{"model": "audio captioner", "dataset": "chords played on synthesised instruments", "train_examples": 52083, "noise_aug": 0.01, "n_mels": 64, "hop_length": 320, "input": "log_mel", "spec_augment": true, "win_length": 400, "tokenizer": "word", "vocab_size": 60, "encoder_arch": "vit", "encoder_norm": "layernorm", "encoder_norm_position": "pre", "encoder_activation": "silu", "encoder_mlp_ratio": 4, "encoder_head_dim": 16, "encoder_fused_qkv": false, "encoder_bias": "all", "encoder_qk_norm": false, "encoder_layer_scale_init": 0.1, "encoder_parallel_block": false, "encoder_inner_norm": false, "encoder_moe": "soft", "encoder_drop_path": 0.1, "encoder_num_experts": 8, "encoder_moe_every": 2, "encoder_expert_mlp_ratio": 2, "encoder_slots_per_expert": 1, "encoder_shared_expert": false, "encoder_patch_size": [16, 4], "encoder_layers": 10, "encoder_width": 192, "encoder_positions": "sincos", "fusion": "cross_attention", "decoder_width": 384, "decoder_layers": 6, "decoder_norm": "layernorm", "decoder_norm_position": "pre", "decoder_activation": "gelu", "decoder_mlp_ratio": 4, "decoder_head_dim": 48, "decoder_fused_qkv": false, "decoder_bias": "all", "decoder_qk_norm": false, "decoder_parallel_block": false, "decoder_inner_norm": false, "decoder_positions": "learned", "decoder_cross_attention_every": 1, "decoder_tie_embeddings": false, "residual_init": "scaled_by_depth", "optimizer": "adamw", "learning_rate": 0.0011, "beta1": 0.85, "beta2": 0.99, "eps": 1e-08, "max_steps": 5800, "batch_size": 64, "epochs": 7.1, "lr_schedule": "cosine", "final_lr_fraction": 0.01, "warmup_steps": 290, "weight_decay": 0.2}
Rows from block 2 of the audio encoder of a small audio captioner, named by matrix and row number. Rows with one number belong to one neuron. Each number is 200 + 40 x the weight over its row's rms, rounded and kept within 0 to 999. All counts start at 0.
After each neuron's rows are labels from the 100 clips, of 14976, where the neuron reaches its highest value: "strongest on" is what is common among them; "band" is the frequency band that holds the peak. Only what is clearly more common there than usual is listed. The data: chords played on synthesised instruments. In brackets: how many of the 100, against the usual share in percent.
# fc1: MLP up (encoder.blocks.2.mlp.fc1.weight, 768x192), inputs 0-95
# fc2: MLP down (encoder.blocks.2.mlp.fc2.weight, 192x768, transposed), outputs 0-95

fc1.234,187,208,241,142,190,125,240,212,193,189,259,201,226,236,185,229,237,214,207,281,161,281,194,171,146,206,117,245,249,205,271,202,188,130,219,266,232,185,183,199,133,167,178,240,256,158,246,156,318,302,317,288,178,227,163,243,197,206,230,149,200,230,225,177,202,205,143,207,213,180,175,124,184,147,217,206,109,162,188,176,179,173,167,196,161,205,284,191,221,134,176,213,198,236,205,153
fc2.234,156,147,181,226,217,252,165,151,213,160,222,116,250,278,233,208,215,148,192,243,212,127,237,248,176,219,156,119,152,218,119,189,240,200,201,252,227,228,184,218,186,203,193,163,198,238,254,252,278,218,162,216,227,146,250,147,188,157,193,163,207,228,238,195,230,127,197,194,201,278,254,225,174,240,248,263,232,164,256,199,207,224,125,222,254,205,143,143,181,202,192,221,184,234,196,152
strongest on: the note A# (88 vs 29.8); arpeggio (77 vs 49.5); the note F# (75 vs 29.9); root: F# (29 vs 8)
band: 1000 to 2000 Hz (96 vs 25)

fc1.55,153,160,152,132,193,193,195,178,183,204,251,274,216,173,164,250,142,294,162,186,201,172,223,185,202,226,203,222,236,233,260,178,224,205,240,221,223,168,160,224,213,179,261,230,226,226,176,179,305,219,210,220,222,141,243,153,198,210,239,116,185,250,220,208,156,190,229,179,173,227,237,192,192,198,168,156,172,195,189,159,135,187,263,210,102,188,239,225,182,216,207,185,213,218,154,213
fc2.55,182,160,151,166,219,199,174,175,221,198,220,273,188,172,240,218,129,260,207,137,178,175,199,210,227,240,223,129,116,247,165,159,204,252,146,188,211,172,184,279,186,256,230,157,235,270,203,196,258,192,166,215,329,214,242,188,205,189,171,184,164,191,222,164,236,234,164,186,262,239,211,223,205,197,231,189,162,125,199,154,241,214,161,173,206,194,186,224,181,148,178,196,270,181,136,167
strongest on: the note E (60 vs 30.6)
band: 1000 to 2000 Hz (80 vs 25)

fc1.433,103,98,134,126,182,147,184,182,124,149,196,229,271,181,221,132,149,245,173,130,164,197,217,189,152,217,239,169,220,232,148,152,216,176,258,171,165,251,180,202,138,177,218,196,205,191,223,190,251,253,188,240,207,229,204,242,183,234,233,188,230,187,168,155,257,174,199,224,199,196,237,184,238,129,131,166,208,264,228,176,141,263,267,285,145,202,206,160,188,165,217,151,250,221,201,206
fc2.433,177,185,185,252,189,177,235,235,195,223,241,222,251,199,295,170,206,212,219,189,236,106,203,261,252,136,189,190,237,199,285,143,114,217,203,208,211,214,200,222,112,155,225,230,198,311,161,195,203,201,110,176,201,175,174,146,165,147,189,154,208,199,243,185,165,230,284,194,214,176,211,162,121,117,134,221,214,196,201,249,202,155,281,146,215,163,244,233,215,184,238,106,240,207,191,176
strongest on: rumble (59 vs 7); clipping (38 vs 7.9); text has "clipped" (38 vs 7.8)
band: 250 to 500 Hz (100 vs 25)

fc1.494,129,143,151,176,229,120,163,186,149,163,222,238,207,168,165,163,211,274,215,178,217,221,208,132,202,100,182,228,240,214,173,213,192,217,192,139,185,181,174,183,152,175,216,140,185,237,225,186,285,264,164,244,178,227,159,210,136,222,174,189,258,223,189,150,197,128,199,242,202,172,203,230,129,149,111,222,156,294,170,190,118,256,194,186,227,211,167,199,160,155,223,195,121,158,190,181
fc2.494,157,193,228,208,204,193,235,237,243,192,211,240,221,209,249,218,158,176,240,200,194,158,198,213,179,216,145,171,188,224,196,185,135,212,212,213,188,226,214,158,132,228,204,201,161,188,174,169,186,170,144,202,193,151,193,186,189,155,186,153,195,157,212,193,232,200,198,247,278,258,220,217,246,144,174,237,244,212,248,228,236,212,230,172,261,192,208,196,199,270,272,184,271,206,199,182
strongest on: arpeggio (80 vs 49.5); playing: arpeggio down (71 vs 24.8)
band: 250 to 500 Hz (91 vs 25)

fc1.186,114,102,138,161,156,172,172,172,194,189,128,271,241,188,181,162,160,232,213,207,252,175,217,244,211,242,199,189,171,175,246,190,252,280,240,257,167,234,209,172,183,228,212,207,261,247,262,200,321,229,224,277,245,216,200,195,185,144,90,199,234,164,190,156,219,141,164,205,262,144,191,172,185,155,121,208,204,164,168,152,150,170,183,224,161,189,207,214,208,192,186,210,175,159,269,171
fc2.186,117,123,157,127,207,196,145,176,179,98,256,181,183,164,253,188,175,183,231,137,207,154,273,182,213,290,180,189,179,240,111,196,161,244,184,212,210,235,201,210,204,275,229,181,206,260,210,205,254,220,219,217,289,167,191,187,179,204,213,291,137,172,212,243,212,193,175,149,266,200,212,256,250,163,206,186,173,203,293,165,260,180,139,196,238,202,139,259,151,227,251,212,227,234,172,142
strongest on: rumble (49 vs 7)
band: 250 to 500 Hz (87 vs 25)

fc1.464,222,217,158,196,213,244,205,301,187,286,236,201,204,248,160,263,226,153,157,235,211,223,236,275,208,215,246,244,285,277,150,146,155,152,173,196,211,165,209,150,223,269,198,212,289,201,180,250,156,189,219,167,208,267,241,177,212,176,206,170,233,186,199,192,150,219,254,230,211,159,170,167,180,184,208,194,187,237,218,155,182,228,221,230,198,224,241,155,117,217,151,191,176,192,128,170
fc2.464,175,218,172,164,209,208,204,232,187,263,184,218,201,185,286,229,218,181,319,227,194,160,193,233,225,189,208,206,223,257,174,187,212,244,128,152,167,252,150,259,206,234,189,167,259,164,167,242,175,196,199,165,247,325,199,212,238,221,158,205,257,187,200,244,199,199,224,203,208,230,195,193,151,211,151,182,171,188,134,169,220,168,253,74,180,225,227,182,173,232,197,149,206,173,227,211
strongest on: pink noise (28 vs 7.4)
band: 2000 to 4000 Hz (54 vs 25)

fc1.118,213,164,187,221,252,229,173,216,144,231,131,208,232,150,210,153,242,196,135,149,264,224,174,148,238,232,237,194,166,211,173,250,212,193,221,189,245,154,159,165,209,277,309,219,282,262,196,178,254,226,173,192,217,170,152,185,224,135,146,214,252,117,192,185,187,261,187,229,199,194,234,154,242,159,243,133,192,204,243,164,234,239,207,204,191,200,135,251,172,218,191,239,145,215,153,144
fc2.118,197,149,224,171,241,204,250,217,176,254,179,157,210,154,167,155,204,266,219,183,195,231,161,195,285,151,145,193,149,227,201,234,182,199,177,244,230,211,166,150,229,202,245,247,275,178,188,212,219,187,207,217,134,164,187,245,256,148,204,239,215,200,246,180,228,225,235,179,137,242,198,154,138,216,145,251,133,160,256,191,149,149,185,149,144,185,121,282,142,261,188,212,192,184,141,183
strongest on: arpeggio (82 vs 49.5); the note B (66 vs 30); playing: arpeggio down (58 vs 24.8); root: B (25 vs 8.4)
band: 250 to 500 Hz (55 vs 25)

fc1.114,288,331,355,227,316,209,261,224,216,250,213,212,277,224,200,193,230,227,185,125,224,126,195,198,190,171,210,193,190,238,259,170,250,219,274,217,209,188,246,219,125,226,242,200,187,226,184,207,162,153,102,154,128,144,138,160,162,174,252,158,254,212,224,130,192,219,174,144,178,167,238,137,124,214,170,223,194,251,186,166,175,180,271,193,164,193,157,258,285,212,223,207,241,202,252,221
fc2.114,141,157,160,208,194,233,183,229,179,208,198,145,116,217,203,185,248,153,162,206,170,232,198,161,186,205,228,219,197,209,175,142,157,248,74,170,233,221,202,239,254,177,169,211,172,144,245,232,80,121,167,142,199,255,197,213,234,219,201,264,111,197,176,285,217,143,172,229,210,302,161,306,207,184,234,195,181,183,184,259,174,180,194,213,245,168,265,169,122,218,206,214,284,150,188,204
strongest on: the note E (73 vs 30.6); root: E (27 vs 8.4); clarinet-like (25 vs 8.2)
band: 2000 to 4000 Hz (97 vs 25)

fc1.602,130,220,251,278,274,222,319,301,253,258,176,270,288,211,242,186,230,228,289,220,253,215,185,175,265,184,210,236,181,232,200,210,218,207,207,207,216,214,227,221,245,211,205,168,183,227,232,217,140,88,102,187,113,157,135,183,173,202,145,225,204,180,214,198,130,178,152,241,152,184,133,121,122,193,191,202,194,164,123,199,188,180,190,210,186,180,148,201,210,190,230,185,151,142,228,150
fc2.602,77,105,131,131,140,212,202,239,228,222,207,288,235,195,227,218,201,132,216,203,235,191,241,229,212,257,216,308,246,197,230,245,203,195,295,218,264,185,265,219,203,191,254,185,240,228,231,169,181,211,178,100,197,177,194,173,182,206,196,124,208,222,201,213,198,242,187,135,169,169,183,193,265,154,211,253,233,267,230,213,180,162,225,163,204,205,237,188,215,186,156,120,212,244,135,172
strongest on: arpeggio (75 vs 49.5); playing: arpeggio down (51 vs 24.8); marimba-like (28 vs 8.4)
band: 4000 to 8000 Hz (95 vs 25)

fc1.148,198,168,215,255,277,223,194,218,160,269,254,236,202,253,198,232,171,210,163,182,195,204,209,177,128,251,191,266,260,274,172,239,152,163,237,175,134,173,183,170,149,192,242,202,243,153,171,145,188,138,136,128,153,197,231,182,200,163,186,164,195,228,190,155,243,170,208,231,210,179,253,229,265,162,181,249,205,215,176,177,182,263,258,258,186,204,219,138,200,223,157,230,231,191,212,253
fc2.148,201,197,216,187,203,186,215,199,186,208,153,151,192,253,224,211,205,208,276,226,183,221,135,174,220,181,193,140,201,293,260,167,198,221,211,246,185,199,190,195,173,197,296,170,214,197,225,223,174,190,174,103,208,236,220,189,172,185,226,210,216,169,184,164,171,190,229,227,169,252,189,239,192,160,215,213,164,132,78,152,153,191,175,199,174,158,117,139,240,203,203,252,172,142,252,205
strongest on: rumble (25 vs 7)
band: 4000 to 8000 Hz (95 vs 25)

fc1.513,274,261,329,265,302,207,263,258,159,223,190,174,240,239,225,187,209,218,258,202,215,211,218,186,206,105,223,213,194,203,222,247,249,167,244,185,177,167,148,156,142,184,212,219,247,266,219,234,128,154,162,154,83,144,143,196,203,162,186,225,275,102,228,196,177,194,168,186,167,141,245,125,172,225,128,211,189,273,196,146,122,242,211,245,165,236,181,227,217,231,203,276,126,135,203,195
fc2.513,176,234,183,262,186,261,220,226,234,219,190,247,135,150,201,155,217,131,186,167,192,209,196,178,139,237,267,227,158,180,194,180,216,231,143,156,178,177,240,199,232,186,182,207,168,146,187,190,74,128,146,119,151,244,200,221,241,278,225,221,162,199,188,182,246,235,191,181,189,232,190,246,199,195,261,261,230,201,139,284,206,181,229,262,283,201,297,198,161,216,176,243,232,164,258,288
strongest on: the note E (84 vs 30.6); root: E (39 vs 8.4); vibraphone-like (26 vs 8.3)
band: 2000 to 4000 Hz (81 vs 25)

fc1.490,210,192,209,175,233,223,176,237,250,216,174,240,275,232,146,261,146,174,149,232,176,172,187,216,278,237,249,255,151,187,239,267,274,226,233,225,258,150,156,189,224,220,240,172,169,298,167,196,154,277,172,224,236,257,236,187,137,201,240,142,133,157,241,232,277,198,154,148,179,180,228,149,168,134,231,218,180,161,182,248,132,154,156,172,229,199,189,196,188,190,173,233,208,200,223,165
fc2.490,193,212,184,184,232,200,227,215,167,232,235,160,116,206,230,166,198,191,225,215,152,140,205,134,201,191,212,205,225,172,147,182,140,185,195,221,185,127,177,210,162,253,294,147,207,88,171,174,226,161,214,218,232,182,177,195,232,213,163,193,245,197,173,171,229,207,191,203,202,185,249,248,226,186,194,173,210,210,231,217,322,221,189,272,199,200,217,204,248,152,237,181,198,228,176,163
strongest on: pink noise (54 vs 7.4); muffled (low-pass) (34 vs 12.1)
band: 1000 to 2000 Hz (78 vs 25)

fc1.636,226,231,231,200,210,184,216,136,172,179,198,197,226,166,139,144,165,268,141,205,219,256,266,257,225,207,134,194,202,136,248,191,193,206,201,160,254,264,208,211,183,175,158,258,228,180,226,191,236,167,181,250,177,109,191,220,201,193,230,190,140,161,130,201,165,190,257,122,207,141,222,181,267,196,216,203,177,163,227,229,205,236,136,257,195,218,185,277,208,144,259,175,236,242,196,148
fc2.636,191,195,172,201,186,210,176,229,172,217,179,189,187,253,252,219,271,191,291,233,161,174,162,160,247,211,232,237,234,240,134,194,194,237,197,177,136,214,159,124,251,235,222,173,246,222,201,208,197,203,211,131,170,301,167,193,222,172,125,230,237,195,209,232,206,139,125,230,118,221,184,173,155,214,163,195,181,207,154,132,138,153,254,246,178,175,156,181,181,187,259,240,183,144,271,251
strongest on: block (61 vs 25.6); harpsichord-like (36 vs 8.3); text has "clipped" (27 vs 7.8)
band: 1000 to 2000 Hz (57 vs 25)

fc1.736,182,220,265,215,185,199,224,140,189,244,208,210,164,268,147,238,237,181,158,296,247,222,193,204,122,235,116,273,265,194,219,214,240,143,200,263,254,210,257,135,229,230,199,226,285,163,244,143,217,256,231,145,132,127,197,211,207,137,247,153,264,235,193,94,242,230,146,234,177,217,202,148,170,155,238,210,148,162,178,193,160,205,154,185,207,206,221,178,184,204,209,178,165,244,184,221
fc2.736,208,213,198,193,173,227,226,183,213,214,214,113,190,295,201,232,214,148,194,359,158,253,205,177,191,154,188,244,267,241,168,225,252,163,156,246,215,219,217,243,260,163,170,134,209,143,271,256,201,231,216,201,118,150,205,190,213,160,157,198,239,201,167,164,248,194,227,174,189,205,214,237,143,234,248,242,199,168,191,211,186,182,188,204,209,180,204,169,220,237,163,253,168,142,236,239
strongest on: the note A# (98 vs 29.8); root: A# (39 vs 8.5)
band: 1000 to 2000 Hz (88 vs 25)

fc1.69,160,208,189,145,225,248,195,216,162,244,337,250,194,151,172,190,242,225,127,211,187,256,259,217,148,155,166,255,192,243,147,196,309,222,165,243,188,214,140,219,137,266,210,236,180,205,250,187,166,208,203,204,154,190,194,235,159,187,232,252,262,183,161,201,195,218,263,169,150,106,241,204,211,221,200,162,161,232,213,223,271,247,159,195,194,189,164,292,213,191,165,162,210,191,169,202
fc2.69,192,222,182,168,210,193,207,229,216,225,194,225,273,172,258,154,184,208,246,197,229,214,214,204,250,198,228,222,159,230,213,264,175,281,187,213,222,171,181,214,233,256,199,172,178,291,129,257,186,222,195,201,237,221,200,191,250,179,115,182,210,191,238,177,169,243,209,209,216,185,144,125,166,207,177,181,205,185,194,188,233,181,213,167,208,152,190,193,220,214,266,133,244,249,205,135
strongest on: block (59 vs 25.6); marimba-like (41 vs 8.4)
band: 250 to 500 Hz (51 vs 25)

fc1.154,354,341,271,245,211,176,237,177,200,197,206,226,208,256,180,174,210,211,267,194,156,193,219,167,192,178,246,187,165,232,195,244,277,137,256,184,200,160,185,210,188,201,241,190,225,296,232,172,158,154,213,160,137,239,202,200,141,189,216,181,190,174,186,219,165,173,201,176,197,163,133,133,167,199,210,167,216,174,208,143,200,187,229,173,137,234,104,180,240,188,189,193,141,106,180,118
fc2.154,231,301,216,268,240,300,206,243,237,197,247,178,148,153,190,172,193,184,181,173,180,193,138,146,174,225,223,263,122,216,224,173,160,231,168,182,205,143,214,157,186,207,217,198,151,190,144,168,95,140,85,112,157,195,153,211,240,223,283,221,132,223,247,188,195,226,163,185,246,194,212,258,212,162,203,215,217,172,199,238,175,204,228,196,175,191,314,256,157,193,177,236,264,213,236,260
strongest on: the note E (83 vs 30.6); piano-like (32 vs 8.3); root: E (27 vs 8.4)
band: 2000 to 4000 Hz (100 vs 25)

fc1.3,269,239,233,155,247,148,272,221,165,252,278,220,226,156,168,163,230,227,136,208,232,183,276,184,220,236,151,179,229,203,232,158,253,140,187,150,213,284,166,262,174,229,208,272,230,224,207,212,276,177,215,231,164,152,222,248,197,156,253,199,234,196,212,203,220,168,210,148,170,221,233,144,259,202,179,216,203,218,192,187,253,165,140,217,228,172,91,182,236,159,155,232,129,168,189,194
fc2.3,274,253,234,206,216,183,159,168,235,185,208,152,180,199,181,219,170,235,156,185,222,214,148,117,218,232,194,229,130,265,214,134,220,224,211,236,202,197,186,237,168,180,148,168,274,122,226,266,223,235,236,238,225,261,161,200,152,207,237,236,158,148,190,196,228,271,229,199,221,212,224,259,225,163,205,197,185,232,207,233,191,219,218,210,189,180,274,183,116,168,236,197,209,188,157,168
strongest on: marimba-like (28 vs 8.4)
band: 1000 to 2000 Hz (54 vs 25)

fc1.134,126,227,173,175,176,186,197,211,279,172,151,210,253,161,126,254,152,177,183,234,243,195,206,182,182,189,193,206,267,220,216,187,178,239,223,257,183,131,211,293,199,181,147,132,255,244,182,232,201,154,164,228,141,151,167,241,149,263,272,239,229,200,241,232,200,177,196,173,188,238,189,126,191,210,209,147,218,218,145,156,273,141,190,148,174,245,177,153,135,188,143,180,227,180,146,161
fc2.134,132,125,174,203,169,212,194,179,277,240,109,173,208,181,215,159,170,234,178,244,223,171,163,221,193,222,178,148,166,186,251,173,173,248,179,222,191,240,248,222,237,199,230,200,209,253,214,191,159,152,163,156,246,200,294,168,172,188,217,246,148,194,169,191,257,230,223,189,277,232,202,231,169,211,218,261,267,236,278,217,287,199,158,245,271,201,157,212,224,221,185,188,165,178,226,178
strongest on: the note A# (63 vs 29.8); organ-like (39 vs 8.4); text has "thin" (30 vs 12); root: D# (29 vs 8.5)
band: 4000 to 8000 Hz (54 vs 25)

fc1.559,195,204,139,213,197,178,168,239,219,206,200,188,155,156,189,116,165,184,195,122,219,152,246,212,223,267,246,225,209,176,134,210,232,261,235,240,132,235,201,160,242,231,259,178,233,289,206,221,255,223,166,265,234,210,215,135,150,203,171,186,234,104,143,166,216,175,198,258,163,186,145,198,200,172,178,136,234,215,193,165,178,187,200,246,170,252,190,208,144,218,226,200,156,158,249,137
fc2.559,140,111,206,180,240,158,187,226,189,204,236,218,123,253,199,297,170,126,230,184,237,200,209,239,186,182,197,197,208,247,159,244,189,222,168,211,204,207,138,139,198,228,235,144,231,188,197,200,276,204,157,224,240,194,202,211,213,191,237,214,197,179,211,172,176,220,165,142,233,171,243,238,219,250,241,162,205,204,231,182,238,236,211,214,290,165,116,225,323,223,193,178,229,198,186,270
strongest on: block (59 vs 25.6); clipping (28 vs 7.9); text has "clipped" (28 vs 7.8); plucked string-like (25 vs 8.5)
band: 250 to 500 Hz (73 vs 25)

fc1.551,201,237,184,220,180,277,251,189,221,204,139,225,205,177,228,217,279,179,184,233,169,158,254,202,204,193,226,306,180,217,180,176,265,196,265,190,170,257,130,134,256,150,241,196,169,240,199,189,159,199,193,161,122,231,194,172,194,142,151,215,88,182,234,250,202,146,188,158,188,249,191,229,230,164,224,250,188,256,127,144,201,220,191,169,204,194,212,140,211,128,194,163,210,189,174,257
fc2.551,228,188,212,191,199,229,190,195,269,195,198,204,253,119,224,240,194,222,249,261,251,234,187,208,212,170,129,219,192,202,219,167,240,307,180,251,239,290,167,168,213,176,183,227,232,189,153,179,198,207,165,184,198,170,138,200,227,212,137,164,167,218,260,216,232,224,234,247,214,248,216,151,194,182,128,267,214,173,244,190,231,142,158,133,226,196,205,284,209,244,209,173,205,196,225,180
strongest on: the note E (72 vs 30.6); vibraphone-like (28 vs 8.3); marimba-like (28 vs 8.4)
band: 1000 to 2000 Hz (82 vs 25)

fc1.65,229,209,254,202,202,222,225,158,184,198,189,194,249,162,179,159,127,230,139,192,286,266,254,227,149,192,151,237,200,132,243,265,196,165,174,213,255,221,208,212,163,228,192,224,198,187,251,184,217,168,186,241,208,77,173,182,188,172,280,218,127,213,123,161,186,213,232,135,227,168,275,185,259,176,213,222,176,161,191,201,172,254,126,261,189,212,203,272,216,150,228,213,287,241,134,138
fc2.65,207,229,196,204,190,245,173,214,203,242,154,196,222,218,263,218,226,205,278,214,180,156,152,161,246,200,267,217,194,245,175,169,199,269,199,205,183,192,152,161,274,235,212,173,238,251,157,234,188,234,209,168,171,266,190,179,245,169,101,157,234,199,268,177,204,207,156,212,153,232,142,129,149,222,164,145,215,223,149,136,174,136,249,238,166,132,171,197,182,175,260,177,219,220,230,224
strongest on: block (57 vs 25.6); harpsichord-like (33 vs 8.3); text has "clipped" (29 vs 7.8)
band: 1000 to 2000 Hz (54 vs 25)

fc1.21,211,242,191,265,198,239,211,135,225,134,166,202,203,179,245,214,245,156,187,219,161,171,233,214,154,219,229,231,174,208,217,194,276,247,288,234,146,339,180,151,217,132,148,231,186,190,168,229,214,205,204,180,167,233,186,216,231,191,173,201,63,202,194,251,219,146,204,153,171,211,167,231,292,192,251,250,173,222,167,218,202,178,177,231,267,220,252,151,215,98,188,203,251,279,189,236
fc2.21,213,208,208,224,192,197,221,163,247,186,184,186,213,134,198,240,223,199,248,257,181,241,201,244,180,148,145,234,181,151,213,140,274,265,190,244,135,276,157,167,261,159,137,242,118,135,109,183,189,195,204,217,140,256,225,228,279,229,185,196,151,216,222,261,230,212,218,237,205,231,172,195,174,260,146,261,222,168,206,218,220,173,161,177,251,221,209,236,194,199,205,195,215,200,223,231
strongest on: arpeggio (81 vs 49.5); the note E (76 vs 30.6); text has "noise" (40 vs 14.7)
band: 1000 to 2000 Hz (94 vs 25)

fc1.101,263,256,283,190,218,110,247,193,210,231,242,246,226,211,200,231,165,267,265,265,223,222,196,149,274,144,227,190,307,199,188,188,192,132,164,197,242,188,199,243,127,282,194,215,177,185,254,196,213,208,152,227,179,159,216,171,160,168,216,183,219,190,179,210,166,192,224,261,123,159,241,155,114,179,129,210,192,201,226,235,153,186,218,203,190,187,167,203,182,259,213,133,128,159,243,183
fc2.101,253,239,249,250,221,265,201,225,207,181,202,182,209,135,217,199,238,136,147,221,148,199,209,217,173,224,178,248,134,231,285,143,248,250,243,231,172,251,159,167,211,170,173,211,222,131,177,240,153,194,186,196,135,218,136,237,273,222,155,169,107,219,274,167,196,225,215,174,222,270,199,186,209,184,199,191,256,216,155,218,184,194,202,226,227,207,198,175,207,55,210,245,165,230,126,185
strongest on: the note E (62 vs 30.6); organ-like (53 vs 8.4)
band: 2000 to 4000 Hz (66 vs 25)

fc1.248,236,279,245,261,213,194,253,251,216,207,221,198,191,274,177,149,187,227,210,93,208,159,192,153,231,263,233,190,154,192,241,240,215,124,305,232,146,194,151,144,209,273,226,151,241,252,205,209,174,151,183,108,133,180,197,164,203,171,245,221,239,154,232,248,242,120,117,223,168,120,260,152,200,211,196,123,164,132,263,207,150,225,183,284,179,247,145,203,202,204,208,228,153,166,186,149
fc2.248,221,226,238,222,178,148,236,155,211,180,196,183,237,254,201,152,107,187,228,212,171,180,98,179,154,214,144,132,195,152,271,207,184,190,193,234,185,176,248,185,128,214,161,156,152,201,287,155,187,187,161,164,151,156,232,227,162,191,236,165,223,211,188,208,266,232,192,174,252,168,198,224,143,291,223,281,264,181,232,283,169,224,183,215,235,181,211,208,207,180,194,186,159,115,259,203
strongest on: the note E (81 vs 30.6); vibraphone-like (48 vs 8.3)
band: 2000 to 4000 Hz (64 vs 25)

fc1.361,341,252,216,240,212,180,251,172,158,195,250,224,200,282,183,216,213,221,142,130,185,197,225,227,239,154,175,203,240,169,196,277,210,207,220,229,235,207,192,251,163,255,157,190,178,194,247,192,293,209,240,247,236,237,237,172,113,182,226,174,195,125,169,206,166,134,175,240,172,194,222,189,179,172,230,177,215,232,188,200,217,191,174,238,120,239,226,123,212,192,159,192,212,194,178,241
fc2.361,298,266,233,205,236,209,201,227,248,201,224,225,198,201,209,172,147,225,188,267,211,173,275,265,138,255,206,135,258,172,195,127,230,153,166,174,149,188,196,192,201,253,130,172,145,254,203,210,248,244,245,238,244,238,207,168,192,237,246,198,187,266,209,188,174,158,201,249,204,192,233,232,211,215,239,199,235,257,198,223,242,217,222,202,237,239,278,107,147,171,166,173,161,170,282,192
strongest on: the note A# (87 vs 29.8); root: G (25 vs 8.2)
band: 1000 to 2000 Hz (100 vs 25)

fc1.161,188,204,229,174,220,194,190,98,235,126,148,197,184,203,212,199,179,215,218,182,229,172,202,110,157,311,219,201,214,199,197,210,257,208,194,198,227,173,233,184,207,261,270,145,185,254,188,233,214,184,198,179,214,209,142,221,157,231,204,187,262,230,188,129,202,164,72,211,251,132,165,178,197,212,239,252,239,222,122,212,165,170,175,206,180,257,200,156,266,191,177,215,169,183,237,112
fc2.161,169,165,230,188,227,143,283,158,204,200,151,186,233,194,166,191,165,304,247,183,231,172,170,159,203,233,219,124,163,130,165,220,241,148,168,181,232,173,283,220,166,212,235,126,199,219,245,209,257,141,194,165,131,181,235,177,178,193,244,201,242,223,214,198,264,182,100,155,206,224,219,205,185,241,193,274,167,224,231,191,130,209,220,152,172,212,97,239,242,239,177,156,192,137,253,183
strongest on: pink noise (28 vs 7.4)
band: 1000 to 2000 Hz (66 vs 25)

fc1.48,227,241,216,260,220,183,228,176,120,193,184,236,174,200,194,133,127,210,158,212,173,195,251,193,135,172,184,182,214,235,227,265,197,323,183,246,181,233,192,196,201,222,136,217,182,244,178,234,226,175,215,273,162,168,118,166,178,188,160,194,249,123,162,205,157,145,134,241,203,161,154,203,232,171,220,222,207,278,170,216,160,257,177,225,219,210,241,253,159,179,193,146,266,242,283,172
fc2.48,185,204,209,192,238,201,244,262,211,246,162,214,211,292,230,192,243,189,245,222,160,183,206,225,186,211,212,157,124,162,193,224,146,201,159,204,167,193,131,149,245,247,213,217,237,273,254,166,182,156,164,177,178,241,181,219,178,174,148,153,245,159,243,160,197,261,190,226,230,208,172,159,149,243,223,146,165,208,141,211,242,176,230,144,254,179,165,161,192,206,227,223,163,172,273,225
strongest on: block (66 vs 25.6)
band: 250 to 500 Hz (100 vs 25)

fc1.762,279,151,265,240,200,266,263,234,158,190,224,279,242,227,263,165,244,196,123,187,276,238,216,134,219,163,234,290,276,203,193,189,217,185,230,141,214,147,121,181,167,170,214,213,177,139,192,261,246,267,141,180,213,195,247,221,236,214,219,178,206,220,242,245,252,264,175,183,141,210,240,220,190,215,279,216,143,218,206,255,163,256,133,199,209,186,173,250,145,236,152,229,195,183,159,190
fc2.762,182,222,224,168,197,197,194,197,280,189,182,204,224,223,146,187,223,245,226,240,94,241,143,172,240,188,184,186,86,180,180,164,205,230,173,229,222,139,187,234,235,261,173,141,224,246,195,199,222,193,157,187,180,220,225,232,186,278,191,219,149,210,229,207,240,251,258,266,232,201,210,235,232,191,169,159,202,170,234,188,296,172,255,186,246,222,234,163,241,123,208,175,188,196,208,145
strongest on: pink noise (25 vs 7.4); instrument: harpsichord-like (25 vs 8.3)
band: 1000 to 2000 Hz (67 vs 25)